Rows from block 6 of the encoder, named by matrix and row number. Rows with one number belong to one neuron. Each number is 50 + 12 x the weight over its row's rms, rounded and kept within 0 to 99. All counts start at 0. After the name is the row's rms in percent of the matrix's.
# fc1: MLP up (encoder.blocks.6.mlp.fc1.weight, 256x128), inputs 0-42
# fc2: MLP down (encoder.blocks.6.mlp.fc2.weight, 128x256, transposed), outputs 0-42
fc1.166 041:40 53 61 64 53 34 59 51 42 67 56 72 31 54 46 59 74 37 49 69 47 42 71 47 46 36 46 24 38 68 31 46 46 46 65 62 75 42 36 50 46 40 53
fc1.167 076:46 25 58 44 50 59 49 67 43 33 44 52 32 50 68 41 27 41 57 29 65 63 43 25 45 31 33 28 38 33 59 42 49 58 58 38 48 70 40 56 73 39 43
fc1.169 041:31 65 56 37 21 38 52 50 65 45 47 43 49 50 39 49 52 39 77 38 34 58 78 42 72 56 41 45 52 38 63 50 52 65 53 64 51 31 47 60 59 59 66
fc1.171 040:56 55 62 48 53 44 59 48 40 42 54 40 29 39 50 46 38 37 82 48 44 51 57 57 53 49 36 46 56 50 72 38 57 44 77 50 35 43 43 35 61 49 40
fc1.172 098:51 53 39 68 61 40 54 53 31 58 48 55 50 61 55 61 28 45 48 49 34 53 45 32 67 53 45 61 63 46 53 50 35 61 74 39 68 58 35 66 56 44 40
fc1.173 107:59 37 49 56 41 40 53 63 43 50 52 38 60 59 78 48 54 56 58 43 55 56 38 42 74 64 48 48 42 58 55 51 49 34 40 43 33 42 67 58 68 29 79
fc1.174 131:49 60 34 39 76 58 65 53 41 56 54 21 39 46 64 65 59 53 59 44 66 41 59 53 49 59 66 53 50 45 47 67 39 66 35 54 50 44 60 76 32 58 49
fc1.175 070:58 64 36 53 46 43 59 57 55 18 47 44 59 58 35 61 51 59 61 54 66 69 71 61 38 59 54 32 52 31 87 41 45 51 55 44 51 32 52 65 52 49 56
fc1.176 115:62 34 40 50 62 54 61 42 41 70 51 49 44 53 29 51 37 36 47 47 47 55 66 45 46 53 29 51 64 60 49 56 65 56 49 59 45 70 41 62 60 80 43
fc1.177 114:60 68 51 62 57 50 56 38 06 60 61 79 54 30 51 41 45 38 32 52 60 63 52 55 44 58 27 59 62 44 44 37 61 37 36 61 61 43 47 37 66 57 62
fc1.178 130:50 36 57 40 51 65 43 49 45 55 72 45 41 45 50 42 80 69 44 32 63 54 45 38 47 41 44 49 58 54 62 60 43 51 41 46 74 41 29 72 41 38 50
fc1.179 124:39 50 50 60 30 41 40 53 52 74 43 73 39 39 40 53 67 59 39 31 53 75 62 65 42 66 51 66 51 47 35 54 53 55 58 69 50 65 45 36 46 68 53
fc1.180 047:42 42 44 55 75 45 65 66 28 61 38 68 48 76 53 42 68 56 35 70 59 51 40 45 30 35 58 37 61 51 57 51 64 28 41 51 51 52 43 61 64 42 46
fc1.182 042:46 60 64 60 55 46 55 28 37 77 55 54 42 64 49 37 63 71 33 48 71 47 57 29 50 45 49 51 44 42 56 60 54 61 45 59 43 55 34 60 64 51 57
fc1.183 111:33 63 30 31 54 57 81 40 52 65 30 53 42 77 59 51 33 65 50 51 65 39 46 41 30 65 60 58 30 51 67 50 41 51 49 55 60 56 49 43 64 45 67
fc1.184 138:50 57 61 32 61 48 36 47 45 58 55 32 64 51 40 80 57 54 46 40 44 62 71 38 41 71 45 48 43 65 50 62 38 56 63 15 49 61 29 56 21 66 43
fc1.186 137:57 33 51 53 64 59 44 45 51 54 22 62 51 41 42 69 49 35 52 37 58 34 51 71 76 33 55 52 61 35 42 59 47 67 53 50 45 52 49 43 76 66 45
fc2.166 042:36 73 59 44 45 58 36 66 43 41 50 33 53 56 55 50 54 41 40 57 34 39 48 56 46 55 59 35 44 52 46 76 55 57 36 47 48 69 75 71 42 59 65
fc2.167 081:58 46 49 29 55 45 52 53 76 48 31 57 38 49 64 49 61 61 48 47 35 50 58 54 58 45 56 40 51 41 58 40 57 57 48 52 40 34 64 24 40 49 45
fc2.169 040:44 61 62 48 55 50 63 49 53 57 78 33 64 50 44 49 56 45 41 43 54 50 27 67 49 70 37 40 55 49 57 70 58 64 46 87 36 47 42 40 59 59 68
fc2.171 035:65 73 60 35 60 63 42 47 33 45 68 33 37 63 52 35 74 58 56 39 22 55 60 55 37 55 41 45 47 33 51 59 46 64 63 59 50 47 48 58 52 60 56
fc2.172 069:53 31 55 35 77 37 52 30 41 76 26 36 47 28 25 16 29 44 32 52 67 34 39 43 51 44 60 50 55 48 46 53 66 58 55 49 39 51 68 46 53 62 39
fc2.173 079:43 59 50 50 52 56 34 54 51 19 38 59 30 52 50 60 43 49 33 53 50 55 42 53 46 40 43 59 62 17 58 40 59 46 78 40 48 52 50 36 63 56 52
fc2.174 118:30 67 50 53 63 62 45 55 70 26 45 32 48 54 43 47 49 48 44 50 64 46 77 43 56 26 65 43 49 48 62 50 73 64 39 51 41 58 30 50 49 61 51
fc2.175 058:41 59 36 47 47 57 62 59 45 46 73 45 40 42 50 53 58 50 42 62 46 32 54 52 54 30 65 42 68 47 41 51 60 63 50 68 51 47 36 46 44 52 45
fc2.176 112:57 38 41 41 41 57 61 46 46 57 42 61 43 57 40 48 27 30 45 43 37 45 55 37 36 44 63 30 56 52 47 49 58 62 47 42 38 54 48 39 40 63 40
fc2.177 109:43 52 69 49 50 65 46 50 51 58 42 61 45 53 60 49 53 63 57 28 46 58 64 68 42 48 35 46 66 53 57 44 48 28 25 48 46 64 67 73 60 47 67
fc2.178 134:30 54 38 58 49 50 39 52 39 48 48 55 29 56 30 42 49 49 62 38 34 47 63 68 45 55 47 56 50 62 70 47 53 45 35 34 61 68 43 61 55 61 50
fc2.179 116:49 59 51 59 58 49 33 57 49 27 42 54 34 61 55 49 65 73 50 62 40 33 66 63 83 32 53 63 62 37 49 74 55 61 63 33 43 66 31 56 68 36 60
fc2.180 045:62 47 81 60 54 40 64 61 52 34 33 88 49 48 41 36 38 55 70 52 42 56 44 53 59 53 47 49 44 57 50 57 31 52 22 40 38 26 52 65 62 51 56
fc2.182 039:43 41 72 33 51 51 55 56 48 41 53 73 58 26 37 51 39 63 44 53 64 28 37 70 63 71 39 47 51 44 53 58 74 49 60 48 47 30 47 41 70 50 44
fc2.183 112:50 58 61 43 77 52 43 59 50 55 48 49 28 27 71 45 48 66 36 60 53 35 66 58 52 58 53 46 47 52 70 85 65 59 71 78 62 53 40 47 61 47 54
fc2.184 131:87 44 65 40 49 52 57 56 46 64 55 28 52 52 50 74 58 58 42 50 33 34 34 51 64 60 51 47 66 48 61 71 46 55 73 41 46 59 67 52 41 50 55
fc2.186 134:60 47 41 59 71 41 57 50 73 42 67 36 58 49 28 55 37 58 48 57 57 41 51 63 60 36 24 54 42 58 35 47 35 31 77 63 25 44 41 39 46 47 47